config.toml
dataset = "chords played on synthesised instruments"
gain_aug_db = 10
loss = "softmax"
encoder_widths = [320]
text_encoder_width = 192
text_encoder_qk_norm = false
text_encoder_parallel_block = false
text_encoder_dropout = 0.1
text_encoder_inner_norm = false
text_encoder_positions = "sincos"
optimizer = "muon"
momentum = 0.95
lr_schedule = "cosine"
weight_decay = 0.2
Rows from block 7 of the audio encoder, named by matrix and row number. Rows with one number belong to one channel. Each number is 50 + 10 x the weight over the matrix's rms, rounded and kept within 0 to 99. All counts start at 0.
# filt: filter width-5 conv, dilation 4 (encoder.blocks.7.filt.weight, 320x320x5), inputs 270-319, a 5 kernel for each
# gate: gate width-5 conv, dilation 4 (encoder.blocks.7.gate.weight, 320x320x5), inputs 270-319, a 5 kernel for each
filt.228:51 57 51 45 54 59 53 38 62 69 46 42 70 45 44 50 57 53 61 61 39 48 49 37 53 32 69 73 60 55 52 22 65 51 41 39 34 49 24 56 54 43 57 50 63 63 44 33 49 57 45 55 56 56 57 61 48 31 55 59 45 62 58 46 63 65 51 40 41 67 64 62 57 55 63 47 59 44 54 36 36 56 54 34 78 50 64 50 36 51 59 46 63 40 40 54 45 50 37 55 39 40 59 50 43 41 39 65 38 45 59 47 58 58 61 44 55 40 61 43 54 43 52 56 49 67 64 69 42 56 60 57 50 51 56 45 36 41 50 34 45 67 69 52 55 56 43 55 79 48 46 49 48 52 53 58 53 50 64 37 21 50 46 49 56 47 59 45 48 45 50 60 68 54 49 75 61 63 45 54 68 60 40 52 56 26 53 50 57 63 53 43 34 62 80 57 55 50 62 57 46 34 61 52 57 56 49 30 53 52 51 56 57 52 47 42 59 54 36 52 53 55 47 44 69 31 48 46 57 49 44 59 57 44 55 44 41 44 55 45 55 30 70 57 43 54 37 50 49 44
filt.229:62 50 84 53 49 54 57 46 59 60 50 56 55 58 53 58 50 57 62 38 49 46 34 48 46 53 44 39 44 31 43 58 47 57 50 45 52 35 35 47 51 58 60 51 62 41 53 42 48 58 37 60 62 50 47 26 50 55 43 32 49 51 60 53 57 63 56 70 57 60 38 47 64 46 44 49 43 37 57 35 29 52 56 59 57 45 51 45 37 34 37 65 21 61 54 43 44 60 62 74 47 36 51 71 50 52 50 58 53 56 61 37 42 45 44 40 39 50 49 36 60 46 52 53 33 55 57 60 45 54 81 53 44 44 60 46 59 47 52 52 39 49 29 60 39 56 57 50 48 50 57 42 59 53 45 41 37 46 54 33 42 49 52 36 25 40 50 43 52 69 60 45 55 55 49 51 55 42 59 47 57 53 53 49 49 72 58 43 63 44 39 55 46 24 66 47 35 59 74 62 58 41 50 46 66 67 65 54 56 60 52 58 62 42 32 50 51 40 42 49 53 47 44 72 59 58 58 52 39 46 62 54 55 44 45 59 46 40 41 41 57 56 62 61 61 49 51 39 47 53
filt.230:69 47 39 63 40 51 63 48 46 50 54 52 73 36 55 52 48 62 45 62 52 60 71 51 33 37 44 35 47 61 43 39 39 57 52 50 47 43 36 63 52 56 56 43 52 48 72 53 55 58 37 54 52 82 22 29 62 48 67 40 53 67 42 42 52 67 71 42 69 40 46 54 55 57 59 69 61 42 59 54 50 51 49 54 46 34 67 56 53 66 52 38 51 52 46 66 32 52 40 72 38 42 49 47 71 33 52 56 57 43 30 39 47 56 47 56 43 48 61 56 42 56 54 60 42 63 60 60 49 48 51 55 49 58 37 36 26 68 33 54 59 66 54 68 44 58 43 61 53 48 42 52 49 57 56 46 62 73 37 66 43 44 41 47 37 52 40 54 58 54 56 52 55 34 43 61 49 37 35 58 45 56 40 74 68 47 42 55 35 47 64 44 31 55 40 56 66 41 53 73 59 47 53 59 55 50 55 50 68 48 25 47 48 45 66 50 50 54 56 72 41 52 56 74 60 37 46 69 49 50 34 43 44 47 60 62 45 45 36 56 45 44 65 47 50 46 35 51 58 63
filt.231:42 63 50 54 62 66 63 57 34 68 28 51 62 54 56 49 50 63 42 46 52 64 47 45 51 53 41 45 61 52 60 41 60 53 53 38 50 50 56 33 63 46 48 57 37 74 60 45 59 69 55 54 49 51 52 46 44 44 44 39 39 66 48 57 66 41 28 53 61 44 45 59 30 45 60 35 36 53 57 32 43 41 52 49 36 43 63 49 61 44 43 53 32 47 64 56 59 43 49 63 47 27 50 35 46 47 60 39 52 52 48 53 61 41 50 57 52 58 59 58 44 59 46 48 50 43 52 50 53 62 51 56 55 69 52 67 59 57 51 40 52 43 50 34 38 69 46 48 65 50 42 63 49 45 39 47 53 53 42 71 60 38 41 60 59 60 54 55 47 27 41 43 50 46 45 61 48 35 47 60 59 54 41 43 39 71 41 49 32 32 44 60 59 65 65 55 61 55 37 47 53 37 47 38 35 48 43 76 54 53 30 47 44 37 54 69 54 65 68 61 31 44 49 38 53 48 50 64 64 54 62 51 63 59 50 50 55 44 49 59 31 55 44 37 37 51 55 47 32 46
filt.232:52 48 24 64 36 51 48 55 49 54 44 51 68 45 56 46 44 41 60 40 51 49 54 45 57 52 56 55 58 49 36 53 57 64 46 50 42 59 46 27 29 49 67 40 61 54 51 66 58 50 43 55 62 41 43 48 43 47 69 53 66 26 50 45 47 58 73 38 51 62 50 56 50 57 45 78 53 49 43 46 68 43 44 60 47 49 35 54 57 68 49 44 55 43 64 60 47 48 59 64 59 63 50 65 45 59 57 54 54 45 54 40 66 60 58 51 63 53 44 46 47 54 53 51 60 39 59 46 52 64 60 35 53 52 68 58 26 45 41 57 54 33 51 59 27 55 63 57 54 68 40 57 54 75 55 51 34 55 37 45 56 53 52 44 48 55 37 37 54 39 55 55 55 48 60 49 58 47 39 30 64 50 48 48 46 69 54 62 61 51 47 56 56 64 42 62 51 47 52 35 64 42 52 58 55 38 72 55 51 69 36 42 67 34 49 43 28 63 54 44 47 39 69 60 39 50 30 44 38 35 47 54 52 43 39 44 56 70 53 42 24 41 38 42 60 51 54 43 46 57
filt.233:73 57 55 39 56 54 54 38 39 46 47 60 41 52 42 42 50 36 61 45 38 48 40 73 56 33 59 35 49 51 58 57 40 63 33 45 57 45 48 78 55 59 51 67 29 55 51 44 58 40 57 71 63 51 50 43 62 46 61 32 75 56 53 43 50 41 59 51 44 51 60 54 40 47 53 37 51 31 60 47 17 44 67 50 55 40 58 51 60 49 45 44 60 19 52 39 52 22 58 65 58 58 37 34 55 68 76 45 55 34 65 41 64 52 69 42 47 32 52 39 46 52 56 43 55 50 45 62 54 53 50 67 69 40 47 58 52 54 51 50 50 47 37 57 54 42 53 55 34 43 56 31 42 57 78 34 62 51 28 53 47 62 53 44 39 46 44 50 50 51 63 57 55 49 40 48 52 60 41 53 67 58 71 61 39 63 51 33 47 45 67 64 32 64 49 56 52 55 34 44 24 49 56 54 41 59 44 28 60 48 31 41 51 63 44 42 63 43 41 48 55 62 31 47 60 54 46 49 58 60 47 37 53 62 41 60 61 48 52 48 57 42 40 44 43 47 73 37 47 39
filt.234:53 52 55 58 74 59 60 42 59 40 45 65 41 53 61 51 42 45 54 51 66 49 50 27 30 47 37 40 58 35 42 51 24 53 50 50 62 56 48 39 39 55 42 53 48 53 52 53 58 59 41 32 44 56 56 48 52 51 45 51 56 35 30 63 48 43 50 41 37 77 69 54 47 48 63 50 60 60 34 64 44 30 35 56 56 56 35 43 37 40 38 51 42 40 56 50 42 48 67 43 49 56 41 55 46 37 40 63 52 40 65 41 50 43 60 42 55 61 45 33 47 52 47 41 57 30 62 41 38 36 66 53 45 56 47 51 51 59 58 56 38 33 59 53 25 48 54 33 41 48 56 73 57 44 56 59 44 47 40 29 69 60 51 62 44 49 26 56 48 62 53 56 64 51 54 37 53 54 48 58 53 57 57 50 36 41 50 53 51 68 47 48 60 60 49 61 61 45 54 29 36 34 49 56 60 43 57 67 46 40 40 45 48 57 62 54 30 44 46 56 51 50 41 40 69 46 34 60 57 62 54 49 53 55 47 51 56 42 49 30 62 51 48 44 54 45 71 57 56 46
filt.235:50 59 61 47 51 47 47 45 52 67 61 58 63 55 53 52 28 41 41 50 53 62 52 36 75 59 57 61 56 42 64 49 49 45 57 45 53 49 43 51 46 56 49 47 47 55 68 44 49 52 63 51 51 42 56 51 36 21 43 45 65 44 51 57 54 38 45 45 45 47 57 57 59 60 51 42 58 63 53 40 44 36 62 50 48 66 58 52 48 39 54 47 72 49 44 62 51 53 50 39 49 35 42 54 34 51 58 38 31 49 46 55 49 57 47 50 33 56 36 41 43 52 52 49 53 46 54 53 61 54 81 52 57 40 57 57 41 52 48 34 38 79 48 50 52 65 35 74 46 31 67 47 52 45 47 45 34 67 62 32 41 38 56 67 32 38 40 48 79 55 57 41 63 47 51 57 50 43 53 30 54 49 55 51 55 62 38 45 54 44 57 51 63 69 49 71 46 60 58 32 43 40 22 43 54 57 43 55 36 58 52 57 69 58 62 63 40 48 57 47 47 61 38 53 78 75 41 53 42 53 62 41 50 51 44 24 49 67 45 71 70 64 62 65 55 65 52 46 44 50
filt.236:38 65 60 47 43 61 47 38 59 51 34 41 56 58 51 56 56 67 56 51 37 59 49 42 50 25 49 57 59 40 47 58 52 45 52 43 51 46 51 51 39 68 59 63 52 65 51 27 58 62 59 52 55 46 51 43 41 34 49 51 53 47 59 50 36 51 55 36 41 35 46 42 45 40 53 62 50 57 47 57 46 51 38 77 47 43 65 50 51 59 53 46 46 36 51 59 54 38 58 41 55 29 43 52 63 36 46 61 41 57 58 45 44 27 38 47 56 59 45 56 55 28 42 47 59 47 42 37 48 78 53 53 63 56 55 46 47 48 46 43 60 50 57 52 35 46 52 41 54 38 46 53 53 46 53 51 55 61 50 41 54 52 29 63 53 56 47 54 43 59 47 46 59 26 78 54 52 62 64 46 50 46 61 53 52 54 48 47 51 52 52 44 47 42 47 52 41 43 60 32 55 54 53 62 53 44 68 46 28 46 59 44 60 57 54 70 37 52 59 48 57 58 58 46 37 46 65 44 49 36 64 67 54 56 53 31 59 56 56 41 46 74 55 45 38 67 44 47 29 56
filt.237:21 56 40 65 74 57 51 45 44 56 35 47 47 37 49 44 48 60 39 42 58 34 66 55 53 50 34 73 56 39 53 32 48 68 40 46 53 56 40 41 51 48 50 48 46 46 50 55 55 45 54 43 58 52 51 63 66 44 31 55 56 73 55 52 60 41 65 52 37 48 46 47 42 55 64 51 67 54 42 66 49 39 56 57 58 72 56 60 38 45 39 42 47 49 45 47 52 39 61 35 73 42 41 38 51 52 41 38 51 42 67 55 69 48 51 34 49 57 78 44 42 58 58 62 74 58 48 61 65 73 43 64 42 48 60 39 38 39 64 49 57 42 40 44 58 37 58 48 50 54 55 51 59 61 41 68 58 58 57 44 62 50 36 43 37 53 60 64 40 62 45 46 65 33 51 56 48 54 47 54 56 52 59 53 43 39 52 50 61 48 52 63 63 52 64 42 68 46 59 52 58 44 44 48 27 49 55 56 57 45 60 40 37 70 41 70 61 52 50 53 53 55 54 33 43 47 47 55 33 48 50 47 33 52 58 40 54 50 67 57 42 65 52 30 43 52 48 50 43 45
filt.238:34 28 44 42 56 46 54 71 60 61 44 28 66 59 50 62 57 42 42 63 42 46 51 37 62 57 53 57 37 73 57 48 53 66 63 50 48 61 53 33 47 38 44 66 65 41 58 52 58 57 57 38 47 45 26 45 54 63 41 41 46 47 52 43 42 64 49 52 59 43 59 49 54 51 60 54 47 39 29 30 40 49 38 66 51 65 58 61 56 61 58 45 52 43 56 50 44 82 54 60 65 77 44 42 77 52 57 29 51 41 54 63 56 65 53 50 50 35 48 54 43 44 50 37 56 49 34 67 56 47 51 33 64 47 53 53 49 28 67 70 51 60 42 24 61 42 46 48 60 58 54 47 71 54 63 54 43 56 36 50 33 49 55 30 31 58 36 76 61 46 54 56 66 65 62 63 48 48 52 43 36 55 54 49 58 48 54 57 43 48 54 33 75 42 37 56 47 65 46 51 41 58 52 39 59 45 65 45 54 46 67 49 61 63 32 50 59 58 25 39 36 59 62 53 39 63 50 60 46 54 39 45 60 64 67 42 52 41 43 58 56 43 53 52 45 53 67 52 40 37
filt.239:70 61 22 52 54 53 46 40 48 61 39 39 54 47 38 52 45 55 69 53 49 64 67 61 65 59 68 68 54 46 45 46 32 30 44 56 64 57 33 33 61 44 42 44 38 53 48 49 42 40 53 42 35 54 56 45 44 45 32 48 54 56 57 44 59 61 46 44 60 63 60 46 61 48 48 53 42 59 44 56 47 50 49 44 44 45 44 47 46 31 56 59 54 47 36 54 39 50 47 33 58 58 28 41 43 68 67 55 50 61 57 47 52 61 62 50 54 38 35 46 50 48 45 52 55 41 38 75 66 44 58 46 43 44 42 55 59 56 54 53 41 54 58 56 51 46 49 59 60 58 55 66 39 52 41 40 46 61 41 48 69 55 42 51 49 63 37 51 58 45 33 66 55 73 61 40 62 36 55 50 53 49 56 50 51 45 51 29 57 62 47 44 55 47 58 43 52 43 63 65 70 44 45 56 53 33 52 46 45 56 52 36 49 62 63 45 53 62 49 38 49 47 52 59 42 62 44 47 54 40 49 42 67 48 57 42 60 43 55 37 41 48 35 43 42 60 54 59 67 41
filt.240:42 51 45 64 60 47 50 51 53 43 39 53 40 58 64 51 59 58 52 62 73 50 50 44 54 54 30 42 50 44 55 45 49 51 49 44 41 66 54 41 46 45 40 52 27 41 57 31 41 41 40 50 38 50 58 53 65 40 54 48 73 53 57 52 53 57 61 40 70 41 66 51 45 45 33 69 69 39 39 38 61 61 50 53 53 47 59 49 48 59 59 36 51 45 50 58 58 58 48 51 47 43 61 34 45 41 63 54 66 58 60 53 21 43 43 47 39 41 55 41 54 43 38 37 69 67 40 46 37 45 52 45 30 32 53 32 51 49 42 48 48 65 63 50 44 41 39 51 53 35 52 57 55 56 66 46 48 49 44 60 62 43 42 50 41 38 56 50 37 36 56 43 39 58 44 47 38 58 50 57 47 55 66 55 64 42 43 49 44 49 52 39 55 57 32 59 46 67 37 43 45 57 52 48 45 47 37 36 70 34 30 35 36 55 59 48 55 49 53 69 44 56 65 53 65 29 31 46 30 40 45 47 55 36 56 53 40 50 48 49 47 64 56 66 58 65 53 43 45 51
filt.241:45 46 43 51 45 45 43 34 51 60 42 43 52 50 42 65 57 62 53 42 51 42 43 56 53 43 60 43 53 51 38 47 53 57 48 42 64 69 54 58 53 56 44 43 33 54 49 56 46 42 47 43 32 43 50 55 62 49 55 59 54 49 50 41 53 30 52 58 48 48 47 56 55 48 46 39 50 51 46 55 33 52 47 55 53 51 46 35 34 55 40 59 41 43 51 62 49 47 57 49 49 53 42 44 35 52 52 52 44 62 57 66 46 42 57 44 64 55 59 58 58 55 56 51 38 67 58 57 62 49 67 60 73 43 53 58 46 49 43 41 54 68 49 59 59 58 47 61 40 51 48 44 52 38 58 60 58 58 60 67 56 55 48 58 61 50 50 51 33 56 50 48 54 60 56 52 55 32 74 52 53 64 46 58 52 72 52 40 46 58 39 43 54 48 34 73 49 46 68 49 35 46 48 49 45 38 36 55 48 54 45 50 69 53 54 46 52 52 60 73 50 38 60 42 39 62 44 59 61 65 52 58 42 51 40 53 65 47 67 54 40 45 30 48 48 59 49 52 39 60
gate.228:28 34 42 41 55 43 51 49 52 48 47 50 49 64 56 38 54 48 39 56 55 57 39 48 41 63 44 36 43 60 52 41 60 54 63 73 34 49 56 51 31 59 65 46 56 38 52 60 69 68 54 48 39 49 57 19 48 49 47 63 61 75 54 40 44 44 50 43 43 58 45 46 47 52 49 36 66 23 44 49 45 44 57 48 73 68 39 39 40 49 55 52 40 51 47 42 35 53 40 36 35 57 61 63 26 41 62 57 53 56 48 69 52 40 49 55 56 56 60 51 53 54 60 63 53 52 51 49 55 31 41 40 71 47 50 38 45 26 42 60 36 46 49 39 58 47 68 44 56 43 49 47 35 40 37 55 37 34 27 33 42 38 40 48 42 50 53 47 50 42 31 47 32 66 49 53 50 34 52 55 47 59 40 66 60 50 45 50 59 41 37 47 39 27 65 40 33 44 45 66 45 34 27 40 45 58 44 57 50 38 67 47 60 49 46 59 58 58 49 49 38 59 54 44 52 29 54 41 46 24 47 49 50 40 53 41 45 79 54 37 38 60 28 16 49 50 48 61 46 44
gate.229:40 52 55 53 62 63 39 53 43 44 52 36 77 43 57 44 59 42 51 56 57 64 32 48 56 36 53 60 44 46 58 50 36 63 51 35 43 45 47 60 63 42 59 52 47 59 47 52 42 53 58 56 45 52 56 37 39 60 43 64 52 53 40 52 46 57 34 45 49 58 44 63 52 56 53 45 58 59 46 43 55 46 52 58 29 46 58 42 51 52 71 75 53 38 48 49 47 59 60 32 27 54 63 79 54 57 53 49 34 49 35 58 63 42 45 37 70 50 54 39 45 65 38 39 36 47 50 58 51 46 43 67 48 52 53 34 31 53 35 31 46 39 40 37 33 45 49 52 59 36 54 43 57 44 51 46 50 65 63 58 44 67 54 51 36 48 40 50 36 59 71 40 46 45 41 42 43 56 51 64 55 42 57 51 66 53 50 45 50 67 49 60 65 49 48 38 75 50 42 72 42 45 53 65 43 45 42 57 65 49 62 41 23 53 64 41 52 35 43 52 42 43 44 66 53 47 41 35 31 34 56 47 58 73 50 46 43 58 62 66 59 46 46 44 54 66 45 64 52 52
gate.230:43 59 49 49 62 60 41 46 61 39 62 43 39 51 47 47 52 56 50 58 47 75 46 64 53 70 29 75 75 42 62 60 34 54 45 41 37 73 48 44 40 50 43 64 54 45 46 40 60 59 60 35 61 45 45 49 35 38 52 31 45 63 53 50 51 44 45 56 58 40 49 51 56 46 54 25 68 59 37 52 52 53 56 53 43 45 57 55 56 58 56 36 40 30 69 54 50 74 57 48 41 53 65 53 54 82 36 52 44 53 50 60 42 49 50 46 44 66 49 40 41 52 38 40 42 33 55 47 30 61 50 67 45 54 83 50 57 57 53 51 54 61 69 56 38 45 50 53 39 66 50 41 42 25 37 51 49 67 47 46 48 43 50 52 40 56 44 49 56 46 57 26 39 43 71 51 69 46 47 56 43 46 63 60 53 55 51 52 66 58 61 42 47 56 66 27 40 20 73 53 44 44 39 71 35 50 48 41 59 71 57 54 68 42 57 64 48 60 51 31 56 56 49 71 49 41 48 51 59 45 38 40 42 61 51 47 41 36 59 43 51 61 28 31 50 42 50 54 54 47
gate.231:51 67 44 49 33 58 61 40 62 61 54 57 64 36 47 34 46 54 34 49 38 47 47 70 60 60 40 62 51 71 36 45 63 50 47 73 62 56 56 29 45 52 42 27 40 55 58 57 45 48 54 43 38 64 53 49 53 53 32 45 49 53 60 56 56 47 59 52 51 43 51 47 46 42 47 44 64 45 48 58 54 53 72 63 54 58 51 57 44 43 41 52 40 63 51 57 54 68 64 65 56 65 44 67 62 46 35 37 66 41 44 32 50 41 58 48 30 46 48 50 38 45 55 45 46 67 25 61 35 12 57 51 53 56 47 66 51 47 36 40 64 60 34 57 61 51 50 43 38 42 63 53 66 41 44 56 39 30 36 58 51 41 65 58 53 54 28 54 67 54 40 49 53 55 60 59 74 44 41 52 46 42 63 66 50 45 44 53 64 41 38 44 24 44 55 45 40 53 49 65 45 47 50 50 49 55 58 47 48 32 45 65 45 40 74 49 65 51 34 49 49 51 58 58 41 57 42 26 52 37 48 58 45 51 63 45 56 51 48 62 50 54 60 30 50 43 33 51 57 51
gate.232:42 48 49 59 65 49 61 47 67 57 47 71 48 59 55 62 63 58 50 41 46 65 26 45 58 49 53 29 59 42 52 42 34 59 47 44 45 52 55 49 43 43 44 43 44 61 65 56 44 59 43 50 48 53 48 50 55 35 68 41 51 24 81 54 54 47 35 54 57 53 42 35 40 59 48 52 31 60 42 65 65 60 39 54 45 36 55 40 42 46 53 58 43 44 60 35 59 59 41 54 57 48 56 51 43 48 35 52 50 58 65 54 63 56 40 48 32 31 48 43 51 33 41 47 66 48 35 41 32 33 52 72 63 67 56 51 55 34 22 58 65 43 56 52 65 41 44 65 64 47 39 41 58 41 50 48 56 51 56 44 28 32 43 60 35 43 62 54 74 48 42 33 45 54 53 63 62 42 50 48 60 74 46 33 55 27 50 58 44 36 43 58 54 56 48 42 50 61 56 59 48 57 60 39 54 41 35 56 33 53 43 53 47 53 34 60 52 70 42 58 29 57 51 59 48 51 43 33 54 48 50 57 53 65 51 56 53 53 40 32 54 67 42 40 53 47 62 36 54 46
gate.233:33 43 40 36 61 49 28 50 61 68 23 28 40 48 41 73 54 46 48 30 41 58 57 50 53 73 44 42 47 33 63 44 52 45 49 45 36 41 46 41 33 45 43 56 56 55 50 63 50 31 52 52 46 49 55 43 71 56 38 47 42 70 63 59 45 53 36 69 63 56 33 55 50 50 42 41 45 50 45 64 37 58 40 53 59 45 42 49 34 46 56 48 44 47 53 46 71 53 40 50 49 41 48 33 44 51 50 72 59 64 34 78 45 46 46 48 46 55 45 45 53 72 31 49 53 50 58 49 48 45 44 57 41 56 52 53 47 61 69 24 48 53 53 60 38 48 55 49 40 43 42 63 50 56 50 74 57 58 46 55 51 62 45 61 47 48 46 54 48 42 52 40 54 65 43 46 39 35 52 56 62 45 33 51 40 53 41 65 39 40 41 63 28 41 43 36 45 30 34 41 45 52 53 55 38 37 51 66 61 47 53 46 48 62 41 40 69 67 46 56 53 47 57 43 49 46 51 58 72 57 41 50 46 46 48 51 33 55 38 42 49 68 33 35 54 43 55 52 54 51
gate.234:60 41 43 39 59 70 46 52 43 64 35 38 66 38 60 50 55 54 48 55 48 37 41 39 32 65 58 48 58 44 67 45 41 60 42 71 47 37 50 46 49 44 55 64 68 54 50 37 47 50 51 51 44 57 48 36 35 40 69 52 50 45 54 53 56 53 40 57 52 72 48 61 40 48 70 54 50 45 62 39 53 64 53 43 50 39 57 67 42 56 48 58 45 53 56 40 55 59 33 49 72 52 59 25 38 47 60 41 43 63 60 45 49 54 52 62 72 54 38 52 49 56 39 38 59 53 49 56 64 48 43 60 55 51 44 48 35 34 52 54 40 69 64 58 49 64 31 64 48 41 51 52 50 47 49 41 50 63 57 52 65 61 62 70 60 45 50 57 56 52 59 63 50 67 61 43 44 43 50 54 45 46 81 63 55 57 58 55 36 57 76 52 45 54 48 41 57 61 51 52 32 40 62 60 60 50 56 48 50 48 48 54 59 55 57 58 44 42 44 53 71 48 45 40 46 46 46 61 55 44 57 50 48 46 47 47 41 54 54 54 39 41 48 51 51 55 40 65 63 54
gate.235:62 50 58 42 70 39 57 47 40 48 44 59 37 34 44 53 57 35 55 53 42 61 52 51 52 62 44 38 48 58 62 63 50 59 51 65 54 59 47 41 65 39 32 43 63 65 56 52 52 43 50 50 61 49 44 66 64 69 51 48 50 46 57 66 36 61 69 58 45 57 62 30 58 41 47 39 47 47 21 56 51 26 61 41 32 54 42 23 41 52 41 64 40 36 38 41 49 48 57 32 35 39 45 54 48 55 48 48 56 59 46 40 44 46 38 28 47 52 57 62 37 51 52 64 56 39 56 47 60 54 48 37 76 45 49 44 42 42 68 69 39 51 45 40 49 49 60 50 30 53 46 51 47 49 42 39 38 41 59 57 52 45 56 36 66 34 35 54 52 48 49 57 31 60 44 28 36 41 54 45 47 55 44 50 56 46 40 54 48 58 59 41 78 48 60 46 49 54 49 67 45 40 45 48 35 39 65 41 48 69 60 51 57 43 32 59 63 53 59 54 47 62 45 41 36 39 38 50 49 64 48 50 59 65 56 47 45 47 47 49 56 52 46 63 48 51 57 27 64 50
gate.236:52 62 24 30 27 57 55 52 39 37 50 52 49 46 49 70 50 52 55 43 37 42 68 68 46 45 53 57 49 48 47 58 42 51 40 44 27 57 37 47 52 53 35 49 78 51 47 59 63 57 48 54 48 44 47 52 50 60 66 57 49 63 70 50 55 47 46 52 53 37 47 51 45 70 49 44 50 58 61 66 64 63 43 61 59 50 45 48 48 39 51 53 53 49 68 44 55 51 54 67 47 58 40 34 44 51 58 65 51 52 34 32 64 53 49 43 27 47 34 52 52 34 46 39 50 64 39 50 72 46 65 48 53 57 79 49 56 41 50 53 66 58 38 68 51 53 31 46 57 59 50 48 44 34 57 56 63 44 55 48 35 57 25 45 54 71 49 39 36 55 56 33 36 33 46 44 64 42 49 58 77 48 59 49 38 51 44 35 43 50 60 36 60 46 47 28 49 32 53 61 44 64 57 79 44 65 45 52 52 51 47 42 49 58 35 38 50 52 55 52 53 43 59 52 44 58 53 46 54 50 58 43 57 44 43 62 48 43 61 63 44 60 37 59 53 36 35 40 53 44
gate.237:42 53 60 50 41 38 63 52 63 61 57 52 47 59 38 48 63 61 40 58 49 41 56 46 43 45 42 59 52 48 34 36 50 57 56 42 64 49 54 50 41 57 50 53 43 52 49 56 43 43 48 41 52 52 43 63 58 53 50 60 40 44 38 43 68 71 56 42 37 49 43 50 48 47 44 46 56 65 62 48 46 63 31 35 55 63 57 61 56 63 56 37 37 61 53 51 59 45 48 40 53 57 50 54 32 69 42 60 52 43 57 48 65 50 44 58 43 34 53 50 52 57 48 70 52 62 50 33 60 47 45 52 58 40 44 47 63 44 63 45 71 44 55 43 42 48 40 40 47 36 48 61 45 51 49 71 52 43 46 65 55 53 54 59 44 55 46 53 64 40 61 60 48 72 57 30 51 56 63 45 60 65 48 55 46 68 56 52 62 49 42 49 68 51 41 40 53 59 45 60 41 47 59 51 42 56 54 38 49 57 66 77 73 48 67 55 51 44 63 32 42 55 61 60 62 62 57 38 50 51 39 45 44 52 47 58 53 65 50 34 51 56 33 34 43 42 58 60 44 46
gate.238:53 51 56 46 50 51 60 64 52 39 49 52 47 52 53 49 63 52 31 58 37 45 50 36 51 53 50 40 49 37 57 44 58 50 50 60 69 49 55 54 39 47 54 62 47 58 47 61 41 41 57 61 47 45 61 52 52 42 47 45 58 43 44 46 71 39 64 60 51 53 58 46 39 49 56 53 50 25 34 56 37 69 39 62 53 55 55 47 27 16 61 67 74 55 34 45 42 61 47 53 49 47 27 38 34 50 51 45 69 58 50 47 40 43 46 53 48 56 32 39 54 35 38 47 57 52 49 59 63 48 31 65 51 54 62 40 59 45 39 55 50 65 56 39 54 60 43 47 47 48 47 43 67 40 63 49 36 55 40 46 53 47 33 67 48 44 61 61 34 38 38 46 51 70 66 54 41 46 44 54 45 58 54 48 48 54 36 42 47 32 47 44 59 49 45 61 42 64 38 44 58 47 49 43 46 47 56 56 49 42 61 65 64 44 46 44 48 64 37 57 63 53 60 52 40 40 49 47 37 38 50 50 61 55 65 52 61 49 47 40 40 54 64 29 47 56 59 52 54 53
gate.239:38 41 53 45 43 40 72 35 68 52 34 69 62 46 54 61 49 62 34 51 50 52 51 65 68 45 69 60 43 41 34 54 55 41 64 32 69 64 61 50 46 33 42 53 58 40 47 53 47 57 64 34 63 42 46 35 59 39 47 65 50 43 43 50 60 56 38 51 57 40 28 61 54 44 59 35 49 51 56 61 51 41 38 47 45 43 38 60 36 45 57 52 48 49 53 59 43 41 60 41 25 53 53 43 51 44 55 62 43 59 60 42 50 63 40 61 52 53 33 58 32 47 51 37 42 76 53 54 36 68 56 38 53 65 58 48 49 49 37 55 41 35 42 46 82 54 52 51 41 49 36 58 50 46 68 58 62 42 49 43 61 76 48 39 52 42 54 43 52 43 30 33 43 41 35 52 58 50 49 62 39 49 37 60 48 54 48 65 47 25 35 42 45 46 49 47 64 56 50 41 56 31 42 52 58 58 64 44 51 42 55 53 47 62 49 47 60 51 59 55 65 55 47 48 30 63 61 68 43 66 33 34 63 55 39 55 58 24 46 39 54 33 50 46 22 43 57 42 41 50
gate.240:71 51 52 67 38 47 67 56 35 38 53 59 57 46 55 45 43 31 33 38 46 45 70 54 53 37 52 50 62 48 72 44 49 45 55 37 59 56 45 43 42 40 43 50 37 66 66 68 69 61 55 51 33 66 50 59 55 57 37 38 32 49 47 62 48 43 42 49 50 38 56 58 48 46 46 58 53 38 37 72 39 47 40 46 50 40 41 40 57 50 58 51 69 51 49 69 60 69 56 51 57 42 57 35 41 56 47 63 49 43 47 47 31 29 32 51 68 60 52 71 66 43 55 40 51 49 41 52 47 32 65 54 65 41 35 53 42 53 38 45 41 52 42 77 49 52 53 49 57 39 61 54 57 36 41 55 49 32 46 37 30 47 52 42 59 44 29 41 47 38 39 61 49 54 64 56 51 55 41 43 45 67 55 50 46 47 60 42 43 60 78 61 47 44 45 55 58 49 58 52 65 39 45 61 59 56 54 51 43 65 47 38 35 48 45 58 52 48 67 42 46 61 65 49 52 31 62 61 52 59 57 49 54 40 37 51 60 40 56 52 48 47 56 59 44 69 42 54 58 53
gate.241:25 36 60 38 52 66 54 47 62 48 25 58 48 52 41 46 58 66 55 45 46 53 39 42 30 51 51 21 35 49 52 55 40 48 48 64 57 53 57 42 51 43 52 44 42 64 54 47 45 62 46 44 52 56 49 37 44 60 57 58 48 37 32 49 46 67 47 37 56 57 53 46 58 53 44 49 53 53 60 48 34 39 56 47 59 51 63 45 34 46 51 54 49 56 45 42 63 52 61 66 65 47 52 44 64 47 44 54 49 48 53 63 58 59 59 36 43 51 55 50 47 45 58 56 53 51 41 39 48 51 62 56 63 74 45 38 47 50 43 50 56 56 52 65 52 48 51 48 60 42 40 43 58 35 48 30 46 53 54 52 57 36 52 55 40 57 53 35 53 52 57 55 28 50 52 44 42 47 26 40 39 53 41 50 65 79 65 56 46 51 63 46 41 43 41 65 59 46 66 58 38 60 48 45 51 55 49 53 60 56 59 58 47 54 21 48 32 53 63 51 45 42 50 66 47 59 61 61 71 55 49 64 41 38 55 55 31 56 41 70 40 44 48 50 51 48 44 50 52 47